config.toml
model = "sound classifier"
dataset = "Morse code for random letters and digits, with fading, noise and interfering tones"
train_examples = 26041
gain_aug_db = 6
noise_aug = 0.002
n_mels = 64
hop_length = 160
input = "log_mel"
spec_augment = false
win_length = 512
targets = ["first character", "tone"]
num_classes = [36, 3]
arch = "jasper"
norm = "batchnorm"
hidden_act = "relu"
depths = [2, 2, 4, 2]
kernel_size = 11
stem = "single"
widths = [96, 112, 144, 176]
label_smoothing = 0.1
loss = "cross_entropy"
init = "kaiming_normal"
residual_init = "none"
optimizer = "adamw"
learning_rate = 0.0015
beta1 = 0.95
beta2 = 0.98
eps = 1e-10
max_grad_norm = 1.0
ema_decay = 0.99
max_steps = 5800
batch_size = 256
epochs = 57.0
lr_schedule = "cosine"
final_lr_fraction = 0
warmup_steps = 290
weight_decay = 0.2
Rows from block 5 of a small sound classifier, named by matrix and row number. Rows with one number belong to one channel. Each number is 500 + 25 x the weight over its row's rms, rounded and kept within 0 to 999. All counts start at 0. Numbers have three digits each.
After each channel's rows are labels from the 100 clips, of 14848, where the channel reaches its highest value: "lies over" is the class under the peak. Only what is clearly more common there than usual is listed. The data: Morse code for random letters and digits, with fading, noise and interfering tones. In brackets: how many of the 100.
# convs0: first width-11 conv (model.blocks.5.convs.0.weight, 144x144x11, each kernel summed), inputs 96-143
# convs1: second width-11 conv (model.blocks.5.convs.1.weight, 144x144x11, transposed, each kernel summed), outputs 96-143

convs0.109:527483464448541489478496508465478469467519472479464499518496487506502503525478483517472503423507501480509511500480528511505497507486396498510457
convs1.109:503477486535512496523515528510526506522532529507485501476482517543489484486497535554546522508506476501501564508473536492512530515537494493501563
lies over: the character "7" (38)

convs0.85:523470486481536487485519480475496496470510492456482488524538498511487502498494510480478502463515495467524479486485502490486509545496391495493490
convs1.85:515516504482524514480511534515499509522521511498512528502505533571494534512501500529514511485532464476516524561488581504503471496487486523517545
lies over: the character "b" (79)

convs0.63:511496477486516479517486515513508507477466484453476493503531511529523472509506497522465536496524508481550488486470503493496503472475458497473449
convs1.63:483491527475487500489484476499478511528456524521490481470511494521491486513494464504542496499532460504501507536477531455517504466461484510519526
lies over: the character "m" (35)

convs0.4:482498464485452474515483475467481447514513499481500489497461502497438508535505513474492455501508490504490452500519527499483505496555530443537466
convs1.4:519443525535491532458484461532463459506463509503497448502474499482464464454513493495507484481507505481506479501495497481479505455482531514503489
lies over: the character "1" (33)

convs0.46:516498466450515490476464495485496486457518494462500508505500458509498482516469499500486504446523495491524506506484518504505500501492377486526470
convs1.46:488487484511542505535480523535510514513511515518521509444478546544515459486474538511543527521507470505537534515491515484525524506539537496524554
lies over: the character "q" (28)

convs0.133:517493477477538527488493477496484492443475472496473494483517492516529510486479525494475500474484508496523489502485533496502472530528417466496428
convs1.133:500478505526498523558525508566536530504424526534525482461455498503475455492473478488520520514540490498550504532503496466514521472500503508526507
lies over: the character "g" (32)

convs0.138:465515474493476497466481464526474490450484480498506497463506510484498503499442475516534492480493516516477444510490541492490462496497479464513475
convs1.138:496509465473543532507451509562498496487486485496510547529485497520492529533488469494518511534486519471540486493552488497522510522457488472504521
lies over: the character "3" (27); the character "f" (26)

convs0.57:474478479473476485546481487448506503462468472450491523526497473538493474523506496478513522501512479463493513481494486514515511485538495495528479
convs1.57:452478512480488539488510473528420498520445498504473474485497496503445497482468492473510506481516458481519483505482498460490501488503525505511501
lies over: the character "2" (40)

convs0.40:517490487522483476486514490500495470502520463459474498514536463491486512465517499491510479504490523466478486507486463513485507473447556509454486
convs1.40:535473520477482496485515472461522450510470498509462489518507514519439448478491510466523513439506505478506508501493524515483483499467523512483552
lies over: the character "7" (56); the character "6" (33)

convs0.93:523512527531507489511497527549513490534497528550503511500542475516547519510524490503481514512554500517535529483520535524486524487474506551506500
convs1.93:551467515519494499459455504461443486505500470473488514494489490529456495507498509492518466536479489467461479516512516506490465477466470464519509
lies over: the character "7" (32)

convs0.74:542555506526510501516468530531523503533564525528517530514530507491475498512528497514494520515496483501479460543525512541528509495525547459482496
convs1.74:498472507485467483478484455519484466516482485507450469490496478478505488488499522477529474488508505474483460470485461479477452498505516483489484
lies over: the character "6" (28)

convs0.26:502491520475525491480513458478500493472471522485510473535483512527471490500458504517522504453519483455498516491454511488489500531507434504500483
convs1.26:515512440494526527492501512498472507497511494474492518495486454580495508548457506513482501516515489474510504502463520482494524525476501492461507
lies over: the character "o" (30); the character "w" (26)

convs0.60:487504516512485518480444496520492454477458464519474497460536528506505483480481502519503498504534470474526492500511501495492467467469500484487490
convs1.60:505483547487488511512474526500501524485455519546510496506490514514483490497510512470510502513506532488514509510548502526498500504487483500533502
lies over: gap (77)

convs0.33:498479456486523554504513509521486496482506469454503468536516513511543494489486488505488466493470515507502458519472511515499494501506484417487399
convs1.33:478543526490497534504547480509495519476449533524449499480480494513465523480462486489540512509551489491518497542518516459515480490504516524525537
lies over: the character "8" (55)

convs0.131:488526475467500474496479483465498497457511498471486517473511449501504505517476513474481508441509482507527495500488516501522509504496381496515447
convs1.131:467484503486510530533511519555532536508491514501516504505487525550486486483450505534522537528512486516534532525481518467523535475534518509531518
lies over: the character "w" (25)

convs0.44:499479510498515488471540491482479448501476495482526480525533506503434493518486522503543439504494484459501513507480507526474474502489451484524481
convs1.44:484501465474502484446524515459476492500490491493480538492520481553499507557458490555495497458534465479504504506501515505515504512451496504485539
lies over: the character "c" (45); the character "8" (26)

convs0.80:513538462508530515495479448518510511460508484476429496511482462463511515476524495476495512453460513498510504510451487504507488544513443479477480
convs1.80:462502482487534545518489513529518519480477518523525480460506475534521552475459529534472517465506472493546533520477548515525488510534483507501494
lies over: the character "l" (51)

convs0.65:473524533504478533472522474523487520447508493480519457475534528471499541472502474497466480480525479482507466469498502456485481496479463490480436
convs1.65:512537501485513493554462492511492518487490512523504506522528518512503521522497490559498513496537465521526523504512506451519494549512479505478477
lies over: the character "x" (51)

convs0.73:521501497474500493468496487484482499462501503471475493471534482503516494504484514488510479479476468501517508498493499470498469498495394477503449
convs1.73:491469514501479502532517510555510541512458529527528498467445521507485459486458481511524510481515454514521543526492486497504508451520488519530516
lies over: the character "c" (66)

convs0.108:481517472477568461502514514479487507485527508450472551494499501507489465522521491502514488464496528508477500512508507521500464471500480486503474
convs1.108:463465505511477494478546460579488497500462492487464506466481482522467491508482449515497525515500468493512488516492495486495494449515509492504516
lies over: the character "7" (70)

convs0.34:498488497478473463498488495482506503462510474446473500488548505527451532525497526492473459475504485484509469475506507517509508503486453456516460
convs1.34:507510526490480545499500480532487525534511511510506503490519521552492543478451469575511531472521474531524501497525519469496516488536491507532547
lies over: the character "y" (44)

convs0.113:515498402491499458517528518478455501503516507452511533511507501521502446486515518473506490515517484503504484502475478497503527480500502461505450
convs1.113:490486529485481528492540462515489491530459513513461505493495475506435456495491479488505507470499461508504504533524529456513496476504517499524534
lies over: the character "6" (30)

convs0.58:501533497496477485466510508499461495477515500526494466498541518454482544497506519488468444490490475437476472486503459525479479504537435487518508
convs1.58:472516495479486488496485511482476519507510506500481528498526469542531531553503478544463480483486481501499531531501535460484506525514466482531531
lies over: gap (94)

convs0.1:486549465505492435457491464501464495487530510482500504480517484498459539477500507505463478467507497483511509464502468504458490454493447470478518
convs1.1:457476471478480452461474516472458505514546526508484486473487482520479514490509523490462475480497453474544475496496518469471505492474529505474500
lies over: gap (73)

convs0.77:498521476498485480455507486490501484501467469441461503495499533512470547496464434538522492492450508519460503452454463493503453467459459477467466
convs1.77:466498511478462490502457492476488480455510492504489516436496540530498522456531515481552510534499520475489473511505519516491514527511516500488556
lies over: the character "a" (36)

convs0.8:538543521516487517454517486551493478465539466486505509444567487451475564467529451467471469487455524465506482503521505496496450480510484482483493
convs1.8:523502460507520468483495497503540493544471513496479507507515506534452463524485496525487505491535505511557459505516517468534455526523505494498470
lies over: the character "7" (31)

convs0.78:521520483490526493516491490509497482461519485501469499489545463509512508485481478469482511471525492487516520483501508511493494542494398513497484
convs1.78:537473496494508525494543530554524515536471518498547515496507538552479497508469496554493505523508451506512539518499533489522487453520505503522532
lies over: the character "b" (32)

convs0.68:497475476493476466472488487507534489477506436518472484465500467478499517455524449516520499498455499488476500508481507469510462485489491495455516
convs1.68:478509495515504460520450504537560482478472506518458487497554534493554485509479535531492495443497528499492505478512515535520492477483490491459517
lies over: the character "l" (45)

convs0.97:449498525497453489539502507488498502488509486456530458483514492495471539495450504486444512479470480488495518444490456515469523495494482480456530
convs1.97:508431543511466477481532507500484501496511515497506458474492507494513514485474513460458432488498500489485466468494497495472472478505525493496459
lies over: the character "6" (44)

convs0.124:518498440525489493497453493516484487452507484496488490484516464479505504484492453511512477475479509499498488479474498476487501497542492445474397
convs1.124:506480528523505530494491504552468484520472518512516480482492506482454497472466551500490499494516489505520538531504525462520517502531514513531528
lies over: the character "o" (28)

convs0.111:501506524429489462462498510508504500522566507480472535493540503499497482465526498518496488469466484471489523520515488544514479447474477496462527
convs1.111:516472490452494468481562452513515481500483525509444515495472502522470463512544487490553495457502456524509505505512510520509481482491507494510518
lies over: the character "b" (35); the character "6" (26)

convs0.15:488502493474551473509489462489514467455541489476459529510496475513490498524474495488482498469519509491527503515509546507522499513504412497520459
convs1.15:488469497475516540492573467558506506496483504515490497505501501529480506502467496517497535510510473509505518489495512465522499513543515515492533
lies over: the character "y" (25)

convs0.49:488498510521438438512507483501499479475497504485496507487530474524514488496488494462507490496511446482516474488501474521467515489462481479496471
convs1.49:535484530455498530503523483488551500514466509494488488530494517541474473476505477506536532470503445515487514531534538510526511476493493510538531
lies over: the character "y" (54)

convs0.101:519514471478531481498496505484500491479529495477490511496515478501510487498479497472478494439518488477519485504490526515491495539501392492499458
convs1.101:518458517526520494501523519514508512549526531504514511494492526566471504510508501535519516511525463501524538533499546521516502488512495520527543
lies over: the character "7" (67); the character "6" (25)

convs0.41:504500457474554501483551516490471512497509493440470502515499481497476510475461482507495492464467530472490527515469513469475472495488463510480464
convs1.41:464511497461508521492520542481489526504514532523489514475482478512508508507505471507504520485543466486513501501510541477508525509479522515503502
lies over: the character "2" (66)

convs0.139:511497474481467486489487473489505466508476460459509500480501477507470527486482459477529460493466484504487508488457505498495464505474446494485466
convs1.139:439494482514510506507492532508517509465504489523513496480517544565523484493465472569494495521577533486498472508498530536505504476506477507493509
lies over: the character "l" (29)

convs0.71:479514459491478498475489502514481480467507443463477506505490465480478478473475436471485488506439501487464507521462492490499471504488444491495523
convs1.71:437522484486514483480496540516500494453506475506493458502501558512526517480469509501516489478533508517523493451499514498501506495515485512448488
lies over: the character "r" (27)

convs0.95:522460480499539519471500464512492477444491480448501482529518478512517475497500515507471476499486510485518490517498528504495480500483469464465399
convs1.95:523513546559500533549524508477481506517438547552504495455516473492491507484464464485523518517560480501525519549496509456509496509485505539516556
lies over: the character "8" (41)

convs0.48:524459529530493529464491458512494497437514496527511471505520492516495554468484483486497498526521522512503548502482500529490476506473467513490483
convs1.48:528536471480519530464483486472493474466514470510502555479507473566479573511447516493456517520535516479520519500491515477501507507447499488498517
lies over: the character "f" (49)

convs0.62:515563457498479542506491522525510444516535448471470538518468487486509493522501484537473524478446487469470517521501508548476511477508466460509505
convs1.62:517489482526513481475485523497466451491508483504467464519490494448498458502546542514550470473513461447468514460503511508492486523526512486488511
lies over: the character "7" (50)

convs0.28:510511530513475501510455502487492480532488462514441503516523488509487510498480468490485486489505459491457533515535505521512495501489487509507552
convs1.28:529437491544492493446440508494495503503452511514454503506502529482520510507495540519517428480478511463471516501504485488497451490495460511498505
lies over: the character "x" (31)

convs0.137:485533465439496470485479500471493502453517503479482524492482447501515491535492495468475506425504496496520511508513515512518505500481395496511463
convs1.137:463464483466521525518497494550512525508490507503519511486468513544487464492464484519529543529501495514540538521481526465536521495531521504522533
lies over: the character "1" (52)

convs0.22:504513455477524495470473472460473476522481490499456482509479480468490532508485491532477495452488428467496499494487478508498511500503420485500484
convs1.22:470482477481532490474467512513442524490508490504495513472484464485499517528488518487487470493488487487535514522478524496503516486472501504485483
lies over: the character "w" (55)

convs0.127:524493503513521525490510498471511497508419486542495497496490503471525518518463461522502514509525504502502514506526527524509469490518523522559507
convs1.127:527442508527513520476494495502499529478442493486496478506502508500478489491499486483516459525506522475460529495454488518491463492505505492529478
lies over: the character "6" (30)

convs0.7:516518420512479430518515519502477501491512459454462507527522473520501488499488468502488484477481465476501499479499528502473491494475449470490504
convs1.7:500491481504488568464532507513510482505494486505453519501518527470464479493477445521533501506492442491488506538549545495524485481545463500523556
lies over: the character "6" (88)

convs0.90:470479532475528502515427511526503504494526537477470515515498501543459455491510509493539509502484477508499489506495503524505525511505464449522404
convs1.90:490466502494470522502499476537476481473443493511479483475480465495479496461498464491513519492516447489500478505519492486504484487501526505492522
lies over: the character "c" (30)

convs0.67:536533467499501490498489495507480473473503476482464506508533461499527500495490462487473499456495482464510490498500518517485484526496400500497451
convs1.67:513463510533502516508526545546532533527473535511525506509503530543466479486501512562524521533512459521510563529503526516527495468544501494537549
lies over: the character "9" (41); the character "8" (31)

convs0.104:486482481430526495479474502471485488453513484448483487502471477521504492514476501496504491466500487512519501496485539474497485501498396474509441
convs1.104:483475490497509538519489510513518504495507526519526507445463528513502463466451511493517527509534488504539548508473497463494531494523530515517532
lies over: the character "d" (47)